python train.py --model="contrastive image-text model" --dataset="rendered made-up planets" --train_examples=195000 --image_size=40 --crop_scale_min=1 --horizontal_flip=true --tokenizer="word" --vocab_size=28 --loss="softmax" --embed_dim=256 --encoder_arch="vgg" --encoder_norm="batchnorm" --encoder_activation="relu" --encoder_depths=[2, 3, 4, 2] --encoder_kernel_size=3 --encoder_stem="deep" --encoder_widths=[64, 96, 144, 208] --encoder_downsampling="avg" --text_encoder_causal=false --text_encoder_width=256 --text_encoder_layers=7 --text_encoder_norm="layernorm" --text_encoder_norm_position="pre" --text_encoder_activation="reglu" --text_encoder_mlp_ratio=2.67 --text_encoder_head_dim=48 --text_encoder_fused_qkv=true --text_encoder_bias="none" --text_encoder_qk_norm=false --text_encoder_parallel_block=false --text_encoder_inner_norm=false --text_encoder_positions="learned" --init="kaiming_normal" --residual_init="zero_last" --optimizer="adamw" --lr=0.00099 --beta1=0.9 --beta2=0.98 --eps=1e-08 --grad_clip=1.0 --ema_decay=0.99 --steps=18900 --batch_size=256 --epochs=24.8 --lr_schedule="step" --warmup_steps=370 --weight_decay=0.08
Rows from block 2 of the image encoder of a small contrastive image-text model, named by matrix and row number. Each number is 128 + 32 x the weight over its row's rms, rounded and kept within 0 to 255. All counts start at 0. After the name is the row's rms in percent of the matrix's.
Before each channel's rows are labels from the 100 images, of 14848, where the channel reaches its highest value: "top examples" is what is common among them; "peak on" is the class under the peak. Only what is clearly more common there than usual is listed. The data: rendered made-up planets. In brackets: how many of the 100, against the usual share in percent.
# conv: 3x3 conv (encoder.blocks.2.conv.weight, 96x64x3x3, each kernel summed), inputs 0-63

top examples: cracked ice world (63 vs 14.1); gibbous (58 vs 25.4)
peak on: planet (96 vs 23.3)
conv.34 094 [ 55 101  91 131 102 147  86  83 101 131 129 136  59 104 105 138 120 137  79 168 158  71  62 130 140 107  54 123 102 132 106 172 111 177 151 145 130 123 104 115 133  92 124 150 156 167  62 111 111 161 118 186 155 180 132 105 112 124 121 112 119 110  85 117]

top examples: desert world (86 vs 13.8)
peak on: planet (99 vs 23.3)
conv.78 096 [107 162 137 149 101 165 105 119 217  80 148 143 111 118 102 156  66  99 111  55 128 121 163  87 186 137 128  73 126 189 117 132 109 116 134 118 148 130 141  96 134 117  90  91 170  97 120 127 140 147 148  57 120  94 138 162 111  81 122 111 103  94  72 118]

top examples: banded gas giant (100 vs 14.4); full (54 vs 25.3)
peak on: planet (100 vs 23.3)
conv.47 093 [135 162 126  78 177 128  83 155 131 152 104 124 127  93 123 163  96 120 143 122 139 153 153 117 130 128  66 136  76 148  85 112 133 123 104  84 185 115 141 119 171 121 136 148 138 110 152 125 140 140  49 150  98 153 143  83 137 120  18  51 148 171 120 144]

top examples: ocean world (83 vs 14.4); rings (64 vs 33.7)
peak on: ring (28 vs 3.1)
conv.92 074 [154 126 133 110 153  91 170 107  78 141 103 121 118  67 132 150 149 131  97  95 121 103 105 118 164 169 137 137 144 117 159 191 142 140 147 142 151 164 126 116 123  91 112  44 132 160 154 113  80 152 132  44 149  40 119 155  78 138 135 180  97 109 116 161]

top examples: banded gas giant (58 vs 14.4)
peak on: planet (98 vs 23.3)
conv.52 124 [136  88 119 176  71 188  90 110 165  93 110 107 155 134 111 159 114 135 151 133 124 134 118 109 145 106 123 153 114 170 123  91 125 142 167  93 102 158 164 159 122 144 113 146 162  46 122 167 137 144  85 137 150 161 111 137 113 108 129  87 147 101 138   0]

top examples: banded gas giant (100 vs 14.4)
peak on: planet (100 vs 23.3)
conv.14 126 [ 43 100 122  88 148 152 140  77 145  60 117 164  59 156 155 149 146 106 104 117 138 105 158 136 126 149 117 104 151 104 153 174 147 124 111 129 121  98 123 136 130 142 122 113  77 193 138   5 135 110 110 138 149 118 161 128 164 164 152 136 133 143 123 155]

top examples: polar caps (83 vs 26.6); cratered rock (42 vs 14.1)
peak on: planet (82 vs 23.3)
conv.62 085 [ 91 131  95  91  83 137 204 120 132  94 104 135 149  93  85 123 118 124  46 154 142 126  88 119 100 122  54 121  68 119 122 120  92  82 146 125  68 110  95 155 170  72 132 149 120 125 116 141 111 160 150 149  84 137 123 122  88  95  77 185 130 131 129 153]

top examples: glowing rim (77 vs 40.1); lava world (66 vs 14.7)
peak on: planet (94 vs 23.3)
conv.71 086 [ 64 118 114  81 137 130 132 107 119  96 143 163  25 129 153 103 125 106  65  99 151  67 128 111 130 146 137 144 121 122 120 114 107 192 105 126  85  98 119 163 114 157 104 132 138 157 143  24 148  91 107 149 104  94 136 115 125  99 114 134 109  78  98 160]

top examples: ocean world (41 vs 14.4)
peak on: planet (63 vs 23.3)
conv.95 101 [151 131 168 150 100 131  78 121  98 106 168 156 117  83 109 130 147 109 105  87 137 137  99 126 173 177 139 108  75 138 135  96 171 139 144 119 127 130 128  66 112 113 104  99 177 101 142  66  69 141  97  73 120  69  84 116 113  71 118 105 164 161  67 170]

top examples: cracked ice world (83 vs 14.1); crescent (51 vs 24.5)
peak on: planet (94 vs 23.3)
conv.54 142 [103 137 123 142 102 116 140 120 123 145 129 114  98 107 151  93 163  95  67 166 153  67  16 139  97 137 126 137 148 133 143 138 179  94  92 134 118 114  70 133 134  74 168 151 108  99  31 146 126 111 153 157 170 141 134 141 149 111 136 137  76 113 159 137]

top examples: glowing rim (92 vs 40.1); lava world (87 vs 14.7); phase: full (64 vs 25.3)
peak on: planet (100 vs 23.3)
conv.2 088 [193 149 103 110 134  56 183 151 123 102 154 116 109 130 148 110 154 123 103 150 126 149  90 129 109 114  95 177  84 158  92 114 127 144 118 110 142  90  79 151 143 152 150 123 118 138  93 195 124 104 171  97 111 136  77 164 102  27 129 196 130 123 155 143]

top examples: glowing rim (86 vs 40.1); desert world (79 vs 13.8); phase: crescent (50 vs 24.5)
peak on: planet (100 vs 23.3)
conv.8 132 [156 112 123 125  77 138 117 101 209  82  77 149 126 119 136 160  88 107 118 131 115 119 157  44 148 125 146  84  99 101 118 133 114 119 135 165 150 121 131 121 164 153  90  67 148 150 127 143 147 156 125  36  92  98 103 153 106  75 139 143 101 119  63 158]

top examples: lava world (54 vs 14.7); ocean world (40 vs 14.4)
peak on: planet (71 vs 23.3); ring (29 vs 3.1)
conv.61 089 [139 115 105  91 141 134 154  65 153 143 126 129 113 110 132  94 204 119 159 111 124 124 147 132 159 127 132 111 155  98 112 115 191 144 118 148 127 130 101 124 125 167 136  89 116 153 209 148  90 158 130  55 119  27 104 175 125 146  73 168 158  83 117 138]

top examples: cracked ice world (66 vs 14.1); full (55 vs 25.3)
peak on: planet (99 vs 23.3)
conv.49 104 [ 97 116  97  72 148 130 113 114 100 128 126  73  76 137  76 130 112 122  62 151 116  84  88 106 141 112  80 109 111 133  84 148  76 166 145 135  96  73 127 112 112 119 114 135 140 185  92  87 131  96  90 153  71 171 114 125 109 139  40  92  93 127 121 142]

top examples: cloud-covered world (89 vs 14.5); full (52 vs 25.3)
peak on: planet (98 vs 23.3)
conv.50 142 [ 79 110 128 150 136 156  79 112  39 126 147 130 100 111 128 108 159 166 115 110 122 101 115 143 104 120 144 131 147  98 124 115 120 203 131 106 130 132 110 127 121 128 142 130 152 111 127  71 115 114  93 124 145 117 140 119 147 167 114  69 120   0 131  66]

top examples: ocean world (51 vs 14.4); banded gas giant (46 vs 14.4)
peak on: planet (55 vs 23.3); ring (43 vs 3.1)
conv.25 096 [ 89 123 117  44 140 137 163 119 117 108 116 132 107 170 140 135 131  78 146 150  93 113 145 133 126 122 107  79 149 149 132 191 115  94 139 172 137  76 132 138 142 161 120 144  82 182 162   0 144 121 115 141 124 123 110 116 132 176 132 165 123 127 139 116]

top examples: cracked ice world (63 vs 14.1); cloud-covered world (34 vs 14.5)
peak on: planet (100 vs 23.3)
conv.56 120 [140 104 119 148  77  79 135  72 105 160 111  95  98 118  66 120  84 105  35 142 138  59  30 143 117 121 115  91 120 117 120 124 106 108 138 110  84 164  96 143 127 109  98 125 142 100 102 180  84 148 102 143 151 125 176 124 103 108 156 150 145 129 115 130]

top examples: cloud-covered world (54 vs 14.5); desert world (34 vs 13.8)
peak on: planet (94 vs 23.3)
conv.57 123 [119 104 104 113 100  89 123  82 117 143  98 106  88 122  88 156 114 117  61 130 127  84  33 127 110  73  87 113  95 103 110 136  87 124 141 136 106 173 113  44  95 102  93 117 161 119 123 185  95 180  89 127 147 116 147 143  81  92 132 114 122 108 101 125]

top examples: ocean world (97 vs 14.4); full (56 vs 25.3)
peak on: planet (100 vs 23.3)
conv.29 129 [128 185  87 135 155 132 129 139  92 136 121 118 141 109 112 113 123 147 158 138 103 133 133 138 147 209 189 176 180 198 125 102 107 178 181 156 125 122  99 187 111  90 103 139 167 168 113  85 112 119 190 133 127 147 130 152 142 139 200 154 168 174 125 127]

top examples: polar caps (68 vs 26.6); banded gas giant (46 vs 14.4)
peak on: planet (56 vs 23.3)
conv.11 076 [106 122 153 100 154  79 117 176 131 115 138 138 104 129  74 137 144 115  96 119 162 122 119  92 107 101 103  77  91 123 108 159  93 106  71 139 136  95 132 101  93 111 114 114  72 178 113  50 132 158  71 154 101  70  95 100 128 212 117 122 117  65 124 124]

top examples: banded gas giant (94 vs 14.4)
peak on: planet (96 vs 23.3)
conv.88 086 [134 122 112  98 152 101 109 114 103 123  51  71 139  96  47 122 127 113 122 113 118 132  69 124  91 122 116 119  85 127 126 177 112 161 162 143  45 147 127 111 165 103 109 147 185 184  96 164  56 105 112  92 108 144 119 125 102  84 143 124 142 164 126 157]

top examples: ocean world (72 vs 14.4)
peak on: planet (53 vs 23.3)
conv.15 077 [149 170  88 141 107 114 168 155 157 149  79 136 172  88  95 128 136 163 100 116 129 143 140  80  90  62 126 159 116 155 143 159  79 104 179 168 118 128 107  56  91 156 114 121 133 125 157 206  96 142 151 108 157 146  79 143  85  76 132 132  88 104 111 164]

top examples: banded gas giant (35 vs 14.4); ocean world (33 vs 14.4)
peak on: planet (75 vs 23.3)
conv.0 068 [101 153  85  69 116 125 124 158 158 145  71 100 141 127 114 103 141 145 149 161  94  86 109 115 121 111  94  78 132 164 127 123 124  88 180 152 169  71 146 113 144 134 111 120  65  71 129 123 161  82 115 151 126 132  79 162 111  97  99 162  41  77 113  93]

top examples: banded gas giant (100 vs 14.4); full (51 vs 25.3)
peak on: planet (98 vs 23.3)
conv.75 116 [ 93 104 123  97 174 174 109  84 149  77 133 150  42 127 116 176 130 130  82 135 144  90 156 144 147 148  71 120 126 123 107 164 161 151 134 114 104  79 152 146 141 151 115 139 113 182 148  63 137 120  52 154 136 163 132 113 138 140  78  94 159 191 115 147]

top examples: lava world (93 vs 14.7); full (64 vs 25.3)
peak on: planet (100 vs 23.3)
conv.87 130 [188 141 127 153  63 141 196 118 146  78 152 153 133 105 155 141 133 164  84  90 107 120 115 119  90  71 113 195 110  87 122 119 127 169  97 104 126 117 129 162 177 177 154 129 118 107 148 212 134 169 175 153  95 135 147 147 139 141 113 170 111 105 113 173]

top examples: polar caps (54 vs 26.6); phase: full (52 vs 25.3); ocean world (46 vs 14.4)
peak on: planet (68 vs 23.3)
conv.18 090 [136 126 174 104 156 147 145  90  94 156  59  44 141  81  65 108  95 118 105  95 133 102  94 170 140 150 139 109  98 153 113 148 116 135 145 125  84 160 114 100 158 107  65 142 121 152 129 211  79 160 142  93  94 113 126 153 131 123 125 148 145 155  66 133]

top examples: banded gas giant (95 vs 14.4); full (56 vs 25.3)
peak on: planet (96 vs 23.3)
conv.23 093 [156 103 134 120  85  79  85 109 133 152 113 122 154 118 162  96 132  33 174 100 131 157 142 184 162  94 137  78 152 106 132 116 137  82  88 101 104 126 161  80 153 134 111 136 120  47 145 165 123 154 159 121 122 127 123 176 120  72 166 116 136 158  88  79]

top examples: desert world (45 vs 13.8)
peak on: ring (26 vs 3.1)
conv.43 118 [137  45 146 131  86 158 139 135 131 147  66 117 117 128 138 123 177 171  92 145 118  79 105 126 120 143 127  87 139 133 164 203 155  78 139 147 136 136 112  45 128 127 147  77 117 128 137 142 115 129  93  51 150  80  76 130 112  86 104 160 104  95 141 126]

top examples: desert world (85 vs 13.8)
peak on: planet (95 vs 23.3)
conv.86 123 [ 67 119 143 133 107 129  94 103 130 142 118 110 104 135 109 103 145 114  96 143  90  39 142 147 130 115 165 122 143 104 147 121 154 140 125 108 141 142 115 114 122 137 133 119 122 103 140  97 126 143 126 120 151 116 156 135 105 126 142 101  66   0 144  92]